{
  "encoder_arch": "convnext",
  "encoder_activation": "gelu",
  "encoder_conv_stem": true,
  "decoder_bias": "all",
  "decoder_drop_path": 0.1,
  "beta2": 0.99,
  "beta1": 0.95,
  "grad_clip": 1.0,
  "weight_decay": 0.4,
  "adamw_weight_decay_other_params": 0
}
Rows from block 2 of the text decoder of a small image captioner, named by matrix and row number. Rows with one number belong to one neuron. Each number is 128 + 24 x the weight over its row's rms, rounded and kept within 0 to 255. All counts start at 0.
After each neuron's rows are labels from the 100 texts, of 14848, where the neuron reaches its highest value: "tokens" is the input token at the peak. Only what is clearly more common there than usual is listed. The data: rendered scenes of toy objects such as cars, trees, mugs and chairs. In brackets: how many of the 100.
# fc1: MLP up (decoder.blocks.2.mlp.fc1.weight, 256x128), inputs 0-127
# fc2: MLP down (decoder.blocks.2.mlp.fc2.weight, 128x256, transposed), outputs 0-127

fc1.183 [138 117  56 159 125 115  98  95 149 110 100  90 149 101  76 129 137 133 141 134 138 102 138 105 138 131 102 132 126  97 118 134 154 103 112 112 101 131 107  87 124 152 142 128 141 129  98 124 161 140 143 126 157  89 137 151  91 125 118 161 121 135 130 107 121  64 109 143 140 100 141 125 144 132 166 117  94 152 121  99 103  81  95  75 120 120 168 140 158 152 113 146  87 163 144 127 114 142  88 140 129 151 117 119 125 133 171 106 109  92 164 105 112  92  95 130 128 100 132 113 131 127 165 110 172 109 138 146]
fc2.183 [158 131 144 154  78 162 180 101 122 112 109 182 106 130 149  92 126 150  91  98 103 142 131 151  99 141 141 122 108 168 107 116  95 112 113 128 137 154  99 181 121 115 122  86 129  80 153 128 186 141 147 132 130 169 124 131 162 167  92 144 101 134 136 135  98 147 123  88 129 140 130 161 137 129 131 108 115 130 128 106  98 107 109 114 101 133 136 116  81 151 122 138 141 142 156 133 106  94 100 162 129 124 137 130 122 145 122  91 194 136 130 122 143 142 126 157 179 126 114 144 132 121 135 130 162  97 147 142]
tokens: "w" (39); "a" (36); "m" (22)

fc1.20 [123  79 129  94 138  93 152 140 125 132  97 130 124 132 106  93 122 151  99 159 122 109 118 118 169 163 139  59 116 114 147  96 110 136  69 115 162 103 138 122 106 124 106 161 116 119  84  96 172 163 123 125 107 120 148 136 121 133 110 135  93 136 121 140 135 147 147 127 135 125 119 118 153 128 148 108 121 107 125 110 107 141 111 110  96 134 138 113 128 152  56  76 109 120  76 128 128 128 140 119 143 136 142 124  84 143 175 194  91 138 127 121  99 121 169 156 101 130 134 124  96 105 115 109 129 121  97 132]
fc2.20 [119 184 131 141 119 171 143 137 114 104 147 104 163 142 154 135 146 113 139 152 125 144 101 163  94 104 102 170 128 100  94 174 136 136 188 162 125 134 126 127 155 120 109 109 120 116 143 172 122 116 119 123 142 148 115 123 102 138 164 143 142 130 140  88 140 102 107 151 110 123 157 117  96  99 141 159 133 108 162  98 126 116  94 114 137  88 119 167 129  98 184 120 119 142 150 116 159 125 103 114  87 126 137 137 162  88 127  84 120  97 109 110 134 108  93 100 154  87 127 104 135 105  99 143 117 101 168 106]
tokens: "l" (28); "m" (27); "i" (26); "b" (11)

fc1.88 [136 113 145 105 123  96 161 161 125 134 106 173 130 138  96 101 127 135 109 133 121 119 152  98  75 126 136 151 137 113 125  67 103 131 128 142 111 136  75 143 126 128 168 130 136 114 124 157 111 129 158 183  93 122 142 164 152 175 142 112 115 153 117  97 121 108 114 144  92 115  85 143 123 154 160 147  98 172 116 138 129 118 172  67 137 125 140 150 126  79 159 171 110 138 130 154 102 149 135 114 119 133 155 112 105 112 163  74 104 105 131 115 103 125 106 130 138 148 140 155 165 127 149 136 110 122 103 124]
fc2.88 [149 136 138 143 136  98 111 116 115 113 135  90 117 101 110 119 123 144 125 123 128 136  84 136 127 122 166 129 119 128 141 183 157 140 138 120 120 145 134 102 101 165 125 145 132 141 107  75 145 134 127 138 113 109  99 118 146  98  99 142 133 122 151 164 140 153 186 109 134  86 159  94 148  79  69  89 165 116  84 123 136 145 128 166 181 120 134 118 134 203 104 105 129 119 130 113 129  95 102 161 101 120 107 142 167 113  70 154 142 133 129 144 142 116 151 121 122 117 151 155 123 121 127  93 115 155 111 125]
tokens: " " (55); "b" (32)

fc1.142 [139 115 125 172 143 101 156 135 132 184 159 116 134 128 128 135 148 152 131 112 100  99 164  88 104 117 181 170 141 131 114 151 111 137 100 176 125 135  83 137  93  83 120 107 151 112 191  98 108 165 143 173 145 124 131 106 145 165 119  79 136 139 131 138 132 177 140 163 148 135 142  81 133 129 104 127 107  98 123 133  85 126 109 158  98 122 133 131 147 124 116 152 151 127 171 123 107 119 128 140 116 111  98 146 112 171 128 151 102 138 114 106 139 142 136 123 106 103 158 148 143 172 127 113 133 124 156 150]
fc2.142 [126 165 148  89 111 104 114 161  83  84 156 117 148 148 110 143  83 110 121 117 129  89  58  98  97 133 143 172 125 136 110 157 138 146 121 153 122 132  99 122 154  93 125 107 142 134 143 131 149 143 186 146 127 120 171 106 116 152 120 130 123 144 160 112 121 151 142 203 118 143 118 118 122 106  82 143 125  99  92 100  75 135 139 115 104 115 132  94  95 116 153 133 130 128 130 177 125 131 150 127 132 110 127  88 111 134 132 127 107 141 131 144 102 112 144 169 140 144 111 141 135  95  95 104 109 123 154 156]
tokens: "w" (75); "s" (15)

fc1.168 [145 154 114 185 134 115 142 131 175 153 101 138 136  99 120 116  83 118 102 121 130 117 151  82 139 111 189 120 143  93 124  72 117 108 113 140 123 118  76 104 110 120 105 132 130 116  84 102 146 105 131 114 152  89 158 146 131 110 169 131 148 146 135  93 128 121 119 156  58 132 141 103 104 110 116 143 102 117 129 110 130  91 143 127 173 139 148 164 106 133 163  84 117 157 103 135 120 117 140 141 116 105 155  85 128 107 123 107 124  94 123 120 118 129  94  75 148 129 131 114 129 145 108 162 139 122 140 156]
fc2.168 [152 131 114  89 140 121 105  84 136 111 122 167 123 118 124 127 127 113 210 126 149 122  97 111 108 147 142 118 139 113 106 122 133 124 160 112 112 146 136  97 102 137 130 158 122 144 159 116 111 121 172 145 133 154 164 152 121 109  99 112  93 147 143 103 116 148 122 120 109 131 144 185 104 166 109 126 166 149 149 146  96 140 125 133 130 130  80 101 115 175 109 138 110 162 145 141 132 148 127 148 127 107 104 154 118 166 139 121  69 155 140  78 146 116 103 180 105 129 128 118  91 157  94 148 165 121 134 169]
tokens: "c" (44); " " (38)

fc1.47 [117 162 143  97 166 158  98 136 153 124 165 143 122 141 111 146 127  91 171 124 131 146 147  95 155 128 112  94 124 117 106  89 127 157  86 119 139 162 118  93 101 118 104 153  93 135 109 180  73 119 159 124 145 120 128 146 188 153 121 128  91 133 128  76 106 143 120 117 127  97 127 119 124 141 139 121 109 120 122 155 107 117 160 108 101 119 122 166  81 124 136 142 110 157 167 125 117 172 120 144 106 154  89 168 126 131 139 127 107 163 135 162 119 133 140 144 131 143  75 116 118 126  66 120 140 137 136 117]
fc2.47 [147 125 106 140 115 150 149 138  85 107 135  71 148 100 126  96 128 148 101 132 147 121 140 123  61 169 157 120 149 173 130 142 110 141 109 108 121 135 158 114 164 124 118  89 116 139  96  87 112 110  72 139  98 150 131 117 103 120 126 127 117 121 121 176 155 126 168 105 119 164 150 147 106 100 124 177 140  96 137 117 151 128  60 139 130 116 151 120 136 123 111 122 153  93  74 145 141  83 120 113 117 116 117 125 136 134 166 155 152 136 168 138 110 104 161  95 144 118 158 137 108 135 129 112 136 113 100 121]
tokens: "u" (62); " " (35)

fc1.190 [121 137 126 123 124 132 114 127 121 131 136  86  98 116 104 133 165 139  86 178 163 193 175 116 117 166 151 137  92 137 110 125 201 120 138 150 166 128 116 103 153 144  93 164 136 139 130 109 127  94 184  99 106  87  91 160 135 142 129 171 127 137  83 160 142 130  95 136 124 129 136 124 157 135 141 141 138 129 145 139  97  87 125 125 138 115 125 103 119 109 149 123 121 131 115 145 123 118 114 123 155 171 137 132  87 124 136 137 116 103 110 127  94 150 158 132 104 125 104  72 161 120  86 154 121 117 106 123]
fc2.190 [132 130 122 156 120  85 123 121 106 142  91 151 177 141 118 135 181 143 114 129 156 137 101 162 136 126 126 117 100 150 103 138 124 128  86 166 160 149 126 153 127 189  85 133 116 112 158 138 125 125 134  69 151 124 155 101 154 148 150 124 124 112 103 123 136 122 130  62 101 145 144 105 147 131 122 153 115  99 128 122 109  95 158 165 169 124 110 167  79 105 172 102 132 160 117 144  81 145 155  95 141 133 106 116 149 137 143 115 123 150  90 120 171 104 147 133 126 139 103 141 122  98 123 148 163 141 128 143]
tokens: "i" (98)

fc1.36 [100  90 161 134 129 121 169 179  97  96 113 122 154 109 135  92 154  90 103 153  82 108  96 121 119 103 129  92 160 123 131  95 122 122 139 146 127 149 105 145 123 115 135 137 117 183 112 141  92 127 148 134 129 113 111 129 132 145  97 152 107 141 169 139 148 133 129 125  97 110 110 111 142 156  86 168 122 120 127 143 129  86 145 107  89 166 132 189 140 126 153 148 108  90  87 123 152 149 148  88 169 137 144 127 118 144 101 140 147 143 147  98 124 114  92 127 151 124 125 111 105 108 160 148 108 160  97 174]
fc2.36 [127 124 123 146  97  94 100 146 133 128 133 127 105 104 141 122  98 103 104 142 154 140 165 134  99 141 137 113  95 161 101 134 148 105 128 163  95 106 150 100 140  95 144  68 150 140 155 125 130 137 128 125 158 154 153 137  96 147 122  92 168 124  81 126 155 125 103 124 139 137 154 165 148 115 196  89 114 129  84 185 101 135 120 111 132 102 139 126 101 152 117  87 149 128 135 124 111 117 118 166 142 162 140 137 153 147 112 121 110 139  71 103 155 158 138 115 132 107 121 162 111 154  89  92 121 123  98 102]
tokens: " " (50); "c" (28); "h" (16)

fc1.50 [125 114 172 123 112 154 120 165 124 167  98 130 145 130 133 132 134 117  85 125 190 117 152 173 171 196 113 125 122 103 129 150 141 133 101 136 135 146 129 127  87 122 153 116  85 139 125 129 124 147 160 124 123 140 118 105 165 117 139 162 137 124 153 153 130 119 101 165 108 104 146 151 127 131 149 148 122 136 154  99 177 112  83 129  95 108 138 158 159  73 133 113 154 105 131 120 120 127 125 161 127 116 162 109 166 122 163 110 155 144 141 158 144 103 130 127 149 121 134 157  91 123 111 100 139 102  59 148]
fc2.50 [125 136 140  87 131 133 116 148 115 118  94 103 165 122 140 129 152 132 119 132 121 103 116 171 127 177  89 118 117 133 130 126 123 143 108 134  88 116 135 133 102 180 144 131 113 115 108 142 121 143 101  86 162 147 129 148 173  89 141  96 115 164 147 149  94 105 126 119 126 114 164 100 101 149 145 124 161  86 158 120  59 171 120 130 136 115 121  96 117 149 131 133 138  88 154 137 105  89 151 113 156 100 129 139 104 113 187 100 124 145  85 123 149 175 122 118  93 104  99 164 126 139 129 129 132 131  94  94]
tokens: "b" (91)

fc1.255 [104 141 111  79  91 130 118 163 133 142 107 104 122 137 131  99 132 120 121 147  97 120 157 100 122 132 149 150 158  89 105 145 162 159 132 128 107 172 124 107 102 126 144 129 148 177 117 146 128  98  85  95 100 129 120 142 127 138 124  87 147 141 118 119 169 105 118 126 112 152 134 121 149 122 117 108 108 116 171 105  89 147 127 101  87 123 138  84 155 180 124  97 122 169 144 147 142 180 155 135 134  97 124 130 106 116 133  89 101 113 214 130 118 103 145  99 127 148 118  87 126 138 108 122 132 111 108 154]
fc2.255 [134 127 133 147 177 155 133 112 160  96 151 160 118 150 102 137 111 144 115 116 154 112 106 151 134 131 123 105  76 138 159 123 100 144 136 137 137  88 117 150 154 141 102 111 142  73 149 103 126 174 163 165 141 130 139 133 112  98 139 147 118 129 139 148 108 139 116 104 120  99 106 130 119 128 131 184 156 122  81 155 128 118 159 151 163 131 102 132 104  92 123 174 124 100 124  95 129 111  80 111 134 174 170 126 131 138 109 172 144 131  48 132 135 145 138 155 142 127 114 142 145 130 169 109 132 153 132  89]
tokens: "c" (98)

fc1.229 [176 155 119 142 126 126 158 150 138 146 121 126 145 117 149 143 135 141 112 126 110  93  91 127 115 135 172 158 108 114 128 162 120 137 115 113  69 142 128 122 134 164 107 132 118 178 106 120 106 127 144 105 159 126 160 130  87 126 134 119  82 130 162 156 103 156 114 110 142 119 141 179 133 116 118 117 101 191 152 148 171 136 138 138 126 153 134 115 163 126 170 155 142 111 140 138  79 148 123 128 161 106 114 120 120 120 123 112 128 140 108 162 174 133 111  94 108 125  94  87 123 158 162 190 128 138 180 112]
fc2.229 [ 81 104 117 115 125  90 120 183 150  88 149 164 129 127 165 156 158 129 148 117 103 102 152  89 130 134  86 111 107 151 108 139 156 128 163 161 139 138 140 130 105 117  98 128  94 109 137 127 128 105 125 138 110 142 107 104 179 119 150 166 162 111 145 146 160 135 157 159 104 173 148  80 158 173 111 123 137 171 156 139 145 134 134  92 114 102 115 150  98 142 128 127 112 148 125 142 167 110 108 135 112 134  98 107 130 130 140 121 103 121 131  77  90  85 113 113 158 138 161 142 103 124 145 150 157 157 124 111]
tokens: "i" (79)

fc1.124 [117 177 144 110 110  84 100 172 123 138 122 124 129 129  76 166 114 142 119 103 138 152 164 145  91 132 155 130 165 130 145 138 136 136 102 170 134 165 143 109  92  84 110 141 143 142 113 108 127 132 131 174 128 145 167  95 123 103 110 120 142 198 140 120 117 118 106 127 128 123 119 121 156  90  95 160 147 154 121 120 120 156 150  99 112 129 173 157 111 138 119 111 119 131 139 152 128 136 193 116 142 155 166 157 117 127 149 130 131 149 103  80 144 110  80 117 125 102 155 121  98 128 142 145 131 140 153 173]
fc2.124 [107 123 160 164 170 145 129 106  86 131 158 115 132 111 144  91 149 113  90 152 141 138 128  95 121 159 114 117  98 101  99 100  84  82 133 106 131 131 101 177 145 109 169 113 139 115 110 181 122 145 124 119 149  98 145 112 129 135 160 131 104 122 107 120 164 159 159 141 134 152 127 130 160 128 162 153 116 125 155 102 128 136 115 144 148 113 117  68 145 104 134 107 132 126 157 136 107 184 101 159  88  91 112 111  99  98 139  99  92 128 117 128 128  97 123  73 147 146 104 118 133 134 132 135 147 128 104  83]
tokens: "b" (84)

fc1.129 [144  89 137 142 129 118 120 108  89 155 125 101 126 122 128 107 111 120  91 146 106 146 169 122 135 111 144 104 143 143 116  83 162  93 112 149 170 119 118 136 106 116 113 146 150 113  71 145 137 154  92  93 158 126 133 125 154 159  91 128 116 150 125 119  84 130 137  93 136 160 128 152 171  62 110 139 129 127  90 154  94 157  74 164 160 155 101 149 130 110 147 125 146 139 158 145 155  92 142 116  88 102 114 106  98 113 118 129 132 146 144  92  87 129 137 145 113 134 107 109 126 175 133 148 106  98 130 123]
fc2.129 [135 125 161 125 132 130 154  96  90 109 145  94 128 183 108 149 128 135 167 120 133 141  87 150 119 151 108 138 131 119 150 121 115 136 175 132 145  99 137 160 131 117 126 156 114 135 111 101 130  92 157 162 169 106 122 127 160  80 159 163 131 107 140 143 133 124 148  96 105 130  65 139 170 189 123 124 163 131 130  95 133  87 164 155 146 126 149 108 138 150 141 134 114 132 117 118 161 145 110 112 142 122 115 152 146 125 137 134 111  96 110 143 163  98 172 137 112 110  95  78 122  86 121 129 186 120 118 142]
tokens: "b" (56); " " (37)

fc1.236 [181 114 126 139 132  65 132 150 141 108 105 113 129 140 139 161 137 110 114  94 133 174 150 109 104 113 145 147 141 106 113 120 136 158  92 136 136 181 123 143 119 106 109 155 120 127 166 140 127 164 134  89 120 132 100 145 102  89 136 122 163 130 175 111  98 155 128 141 110 140 100 111 153 102 141 124 185  98 122 185 117  97 163 114 114 141  77 115 143 132 141 160 153  98  94 142 156  85 121 164 116 152 111 104 110 127 131 120 105 147 133 154 140 155 107 107 111 164 108 139  98 122 168 124 109 106 114 145]
fc2.236 [145  78 128 100 153 203 150 112 148 125 133 130  85 130 156 101 121 115 144 146 123 132 148 124 133 138 172 124 148 145 189  99 158 127 155 128  90 109 137 113 111 109 118  93 114 150 139 101 105  84 123  98 104 186 128 129  72 146 123 159 120  98 123 116 116 123 137 109 112 118 113 166 107 153 147 146 113 136 139 118 131 170 147  84 164 136 125 124 122 136 131 121  80 120 124 139 105 144  91 117 119 136 165 147 107 132 133 144 124 120 106 133 115 126 165 170 106 126 120  97 156 178 135 129 150 127 124  72]
tokens: "i" (55); "o" (23)

fc1.160 [104 141 149 115 121 126 152  90 108 130 139  86 131 141 102 131 129 145  74 164 130 131 121  80 121 157 121 102 183  91 110 122 121 122  95 129 115 195 115 151 150 116 124 134  98 117  91 116 115 113 130 128 147 154 157  96 137 149 173 120 163 120 118 143 140 133 135 110 149 103 141 112 118 126 123 125 133  96  87 104 167 146 144 178  97 159 155 100 153 104 106 117 147 104 121 122 135 132 171 146  97 120 111 115 153 130 109 147 159 131 101 141 127 119 111  87 181 163 118 126 103 128 112 135 173 153  75 104]
fc2.160 [131 122 121 124 128 173 141 151 131 120 102 171 180 113 139  70 109 109 149  81 105 120 161 125 111 134 123 126 114 142 127 113 132 132 139 117 151 119 146 103 106 125 133  90 110 119 105 106 125 156 107 114 162  99 150 147 128 141  69 127 114  86 123 101  86 127  28 144 155 137 122 116 116 156  95 121 136 132 141 124 118 138 142 114 123 127  97 118  96 161 156 128 103  94 154 162 147 149 101 146 117  93 142 132 100 137 171  85  91 138 125 143 126 155 171 135 134 154 119 116 114 102 129 157 111 116 151 108]
tokens: " " (97)

fc1.181 [ 86 123 147 124 150 150 141 152  98 117 143 137 179  95 158  81 154 128 136 138 122 161 166 141 141 146 111 104 109 112 104 140 148 115 139 102 103 128 139 142 103 142 148 106 111 137 134 144 141 120  72 138 131 104 154  78 139 155 138 130 118 170  95 110 115 147 115 139 157 159 125 149 135  96 110 131 178 152  91 127 118 130  75 116 146 142 126 150 147 135 134 136 112 163 131 134 136 177 120 158 157 108 127  93  91 126 132 101 115 146  93 144  96  93 128 159 166 163 118 125 164 170 155 110 133  77  98 100]
fc2.181 [130 114 125 133  41 103 153 144 125 121 132 128 118 143 105 142 109 150 120 118 187 114 102 133 141 124 164  90 122 156 128 161 100 129 115 103 108 128 137 161  96 148  84 168 108  98 136  92 117 152 142 123 128 158 174 109 114  97 138 121  92 145 108 157 117 114 113 120 117 141 142 137 122 151 111 113 118 111 135 123 126 126 191 131 144 130 113 130 105 116 145 109 103 131  90 182 120 146  96 127 156 119 132 163 172 155 136 133 103 173 148 123 109 131 142 111 120 189 116  77  93 124 143 159 117 126 113 155]
tokens: " " (95)

fc1.175 [122 113 139 130 104 138 141 152 103 132 114 117  44 166 175 124 106 108 139 136 124 102 111  99 124 109 147 100 146  75 134  81  98  84 124 148 106 107 111 115 121 139 125 110 102 144 131 133 117 137 131 107 164 125  78 134 134 142 120 126 150  94 129 104 152  90 121 121 115  66 123 129 129 131 187 123 115 124 166 116 108 112 138 119 126  95 137 116 154 166 150 111 139  77 127 105 136 156 124 118 131 120 130 144 155 136 137 160  99 123 124 121  93 108  64  62 106 138 125 103 108 142 117  99 121 109 111 137]
fc2.175 [128 124  96 157 121  94 137 128 128 120 123 108 135 143 131 113 123 114 134 108 127 154 144 169 143 188 191 127 130 110  82  99 107 133 161  91 142 131 168 129 117 112 157 121 173 135  85 157 121 127  87 171 158 115 108 128 183 111 114 129 118 128 137 119 119 123 126 128 189 146 122 128 119 107 131 140 138 134 118 153 105  96 111 153 136 132 135 128 112  94  99 169 109 107 133 161 112 128 137 159 126 164 145 118 148 115 100 149 176  67 114 121 128 111 143  99 121 137 106  79 101 108 145 119  83  80 133 133]
tokens: " " (73); "p" (13)

fc1.127 [117 103 145  60 140 135 166 118 211 146 129  95 135 100 165 128 100 126 197 144 132 110 110 126 144  94 129  89 140 129 155 138 148 139  97 142 131 123 111 129 114 100 124 147 131 139 113 145 147  94 129 152 120 115 105 113 127 120 141 117 190 116 144 138 157 133 120 159 158 163 136 157 124  82 140 103 146 123  87 122 166 106  98  86 115 148 142 113 155 135 113 134 123 138 110 128 109  88 141 144  92 113  90 108 133 117 117 145 164 160 140 109 129 166 123  99 166 137 128 148  90 132 136 101 149 152 119 122]
fc2.127 [111  78  84  81 171 158 138 122 136 127 108 101 167 106 106 174 105 115 133 120 106 138 181 113 144 160 108 150 105 100 147 107 123 152  87 159 145 129 115 127 146 102 158 117 114 144  93 115 122  72 129 130 121 110  78 149 102 133 121 113 106 118 140 127 132 128 137 107 158 128 113 135 100  98 131  93 114 108 136 109 156 142 112 123 133 141 142 114  94 133 105 119 152 135 129  97 134 136 119 108 100 110 131  89 140 180  87 126 149 122 130  91  80 100 172  77 151 110 158 125 124 162 142 132  93 106 142 149]
tokens: "u" (45); "e" (22); "p" (8)

fc1.111 [126 101 122 134 126 164 139 102 144 108 130 116 129 117 116 161 156 131 156  81 115 155 138 136 110  92 104 111 151 124 175 178 142  96 162 133 110 131  98 123  95 143 159 110 115 160 127 119 168 113 163 150 156 103 132 145 146 133 137  89 123 151 130 115  96 139 112 113 167 133 161  89 142 148 116 147  96 125  87  92 142 161 113 102 134 157 121 118 110  90 166 176 112 123 112 165 104 151  94 144 127 130 148  73 132 112 126 124 158 136 100 161 157 132 116 102 150 136 145 156 101 174 144 142  87 145 159 108]
fc2.111 [143 155 189 105 138 164 136 173 130 134  97 107 148 158 106 164 121 136 142 106 122 123 144 134 138 106 124 124 157 128 111 164 140 130 167 140 140 152 137  95 155 148 136  94 121 122 155 118 154 106 135  93 128 126 159 105 113  86 143 136 134 152 114 136 131 135 119 120 157  83 163 114 139 151 141 132 165 160  84 168 141 138 133 131 157 147  81 135  98  84 152 182 153 151 131 154 126  82 155 150 118 151 140 100 139  97 121 130 190 136 119 121 119 104 110 113  80  97 166 125 123 163 116 141 124 133 123  94]
tokens: "f" (52); "o" (48)

fc1.32 [154 131 148 129 104 110 130 158 111 121 132 153 150 126 119 103  89 102 129 120  76  92 137 138 126  91 126 154  92 114  78 112 111 108 152 141 149 137 118 135 151 147 137 126 129 139 142 155 151 128 131 120 130 120 136 125 161 160 119  84 134 148 128 137 144 133 145 167 145  74 122 130  88 136 139  77 137 117 146 106 131 143 135 112 144 126 144 162 169 130  97 110 109 132 111  94 104 167 125 183 131 161 144 135 147  88 131  80 149 177 100 105 130 196 132  92 145 164 129 103 153 149 154 119  86 122  99  91]
fc2.32 [136  86 189 129 128  91 113  86 100 118 151  88 159 145 147 125 177 142  99 146 133 141 133 133 125 105 125 114 124 123 136 109 128 118 132 107 110 101 127 101  67 126 122 132 125 110 132 126 119 122  86 102 123 132 137  96 100 156 130 137 129 155 140 159  83 112 113 112 132 120 172 170 145  97 112 140 121 149 137  98 107 102 172 139 134 164 120 124 126 133 138 100 132  90 113 124 196 130 129 116 109 129 140 146 156 109 125 114  59 174 160 166 107 151 156 119 104 129 164 134  99 116 150 158 147 151 166 132]
tokens: "l" (99)

fc1.30 [103 139 173 113  98 152 127 105 112 112 109 136 134 151 141 167  97 132 169 135 105 124 153 156 154 138 190 170 132 131 149 164 149 124 116 145  96  93 122 127 141 112 144 167 107 110 129  99 117 106 181  95 137  94 171 143 128  91 126 117 173 165 139 113 149 123 160  94 105 141 115 140 144 143 157 116 112  96  74 120 163 114 131 143 158 137 131 124 112 134 125 132 168 137 109 135 151 123 118 119 145 136 166 104 151  88 107 151 178 167 167 108 126 161 131 138 141 127  99  95 143 129 149 100 125 109 139 152]
fc2.30 [151 105  90 145 135 137 153 155 133 135 175 133 122 106 143 111 151 145 132 142 109 131  90 101 166 113 121 126 132 156 111 129 133  97 150 120 158 113 113  61 151 116 161 120 133 126  95 123 108 192  76 111 177 104 149 118 123 145 105  81 122 139 146 131 105 118  84 150 137 126 134 125 138 142 102 136 140 161 146 117 116 127 148 133 129 129 123 143 146 107 141 156  76 136 175 113 137 143 128 115 137 118  63 123 125 158 155 161 105 148  97 172 133  90 144 104 121 156 151 121  98 145  86  95 117 141  87 128]
tokens: "f" (49); "p" (17)

fc1.238 [139 120 128 148 125 109 113 126 125 101 152  93 153  67 102  75  83 108  74 137 146 129 111 165 101 125 141 147 117 107 158 136 125  98 110 102 133 129  85 118 106  97 108 159 143 156 112 134  85 119 118 136 140 109 131 156 138  80 113 130 132 120 106 105 109 105  88 101 150 109 116  76 119 107 132 115 110 133 137 126 143 112 110 103 143 167 194 125 155 114 141  93 108 125 135  73 109 154 140 153 130 129  99 142 125 184 119  94 159 111 151 105 127 137 138 143 155 147 132 120 119 131 132 110 132 102 183 121]
fc2.238 [132 128 161 147 129 106 131 109 119 103 137 131 134 102 133  60 102 139  96 119 141 144 118 130 141 100 114 121 110 119 151 117 129 139 111 104 138 146 156 139 109 145 126 149 159 128 107 144  90 115 119 145 127  70 123 161 147  76 127 147 123 143 123 179  62 110 133 115 134 113 138 109 128 140 170 111 122 115 134 130 136 136 102 134 131 214 158 123 154 155 124 111 133 123 111 102 137 152 130 113 110 133 140 145  96 168 161 151 182 139 143 139 169 181 107 103 124 137 149 104 130  80 153 101 164 146 146  97]
tokens: "c" (50); " " (50)

fc1.173 [115 153 132 118 110 149 139 147 130 130 156 103 110 114 134 114 116 137 175 153 139 144 171 132 157 129 107 114 140 155 110 106 110  92  98 140 119 207 132 141 136 132 134 120 119 136  61 107 101 115 157 126 153 120 128  81 158 154  86 118 170 122  64 100 102 102 118 119 144 130 135 138 136 135 117 134 134 140 128 130 132 136 135 111 165 110 112 139 161  92  86  68  93 116  90 109  94 143 139 149  87 125 124 136 127 163 162 158  92 111 119 147 134 115 139 123 154 131  96 139 109 130 106 151 129 123 172 163]
fc2.173 [111 148  98 150 180 112 119 176 155 134 143 154 100 105 102 126 113 101 177 128  93 128 141 187 158  96 117 141 101 114 144 124 136 117 166 110 184 141 167 146 145 105 123 109 122 159 110 144 132 107 125 153 129 158 110 136 139 171 120  91 126 146 148  99 114 132 159 129 148 148 106 145 100 120 136 115 123 116 165 117 141 117 148 144 121 104 107 118 170  56  70 156 109 110 155 122 136 113 106 136 109 146  73 102 142 115 127 110 123 161 105 154 129 160 128 116 139 121 137 172 143 159 147 128 132 140 138 110]
tokens: "b" (64); "r" (25)

fc1.10 [117 114 132 126 115 147 124 142 118 167 105 138 120 142 184 107 118 203 128  97 143 147 121 117 116 131 157 139 127 170 108 163  99 100  82 117 116 134 128 129  99 114  59 158 105 126 125 119 164 125 132 105 149 170 126 113 140 163 133 133 120 109 118  99  83 118 131 132 117 141  83 139 128 137 116  89 158 129 129 132 180 114 144 125 152 129 137 101 143 126 161 152 154 137 123 127 106 122 148 127 182 113 113 109  89 132  89 134 158 160 105 141 157 122 107 124 121 184 146 129 139 140  87  98 109  89 119  86]
fc2.10 [103 161 131 130 126 135 125 114 160 128 108 105  97 106 114 113 169 115 150 182 158 142 120 157  87 115 103 153 111 136 129 113 108 124 162 125 135 111 131 163 122 100 149 112 137 141 139 130 172 113 124 171 150 161 135 112 123 155 130 144  73 131 109 135 150 109 113 158 134 130  69 160 122 115 135 152 160 176 106  78 118 115 115 147 144 124 153 117 112  79 165 160 114 147 146 163  95 131  88 149 101 130 146 113 117 124 135 153 152 121 114  88 128 112 136 170 127 173 152  75 147  90 156 125 109 114 114 111]
tokens: "l" (76)

fc1.78 [123  96 108 103 128 100 109 125 136 104 105 151  99 123 126 137 164  99  99 143  86 144  99  90  94 100 138 105 121 113 125 162 147 109 132  87 119 162  97 124  95 156 105  95 106  96 112 119 119 123 151 128 115 117 114 171 124 115 113 129 144 158 115 167  87 120 140 116 137  98 130 120 132  49  90 109  78 150  72 132 111 108 133 128 145 132 119 160 123  73 143 143 126 147 109 108 126 119 122 117 144 110 121  76 102 169  94 144 128 140 155 146 106 161 130  95 111 126  77 132 136 123  95 107 140 121 139 124]
fc2.78 [147 107 115 156 144  78 123 119 129  92 139 137 120 104 102 154 160 104 110 166 118 171 127 127 146  77 175 105  99 106 108 133 149 133 106 105 130 160 132 116  92 124  75 141  84  71 108 160 113 116 129  87 163  89 156 142 116 119 130 148 101 139 106 123 108 134 111 117 125  78  96 117 144  56 119 128 121 111  88 108 131 131 129 134 128 114 162 142 124 147 125 130 111 126 118  93 125 110 139 111 143 134 120  94  88 169 131 128 133 114 148 167 155 151 143 103 130 156  97 117 144 104 133  96 164 135 152 125]
tokens: "b" (100)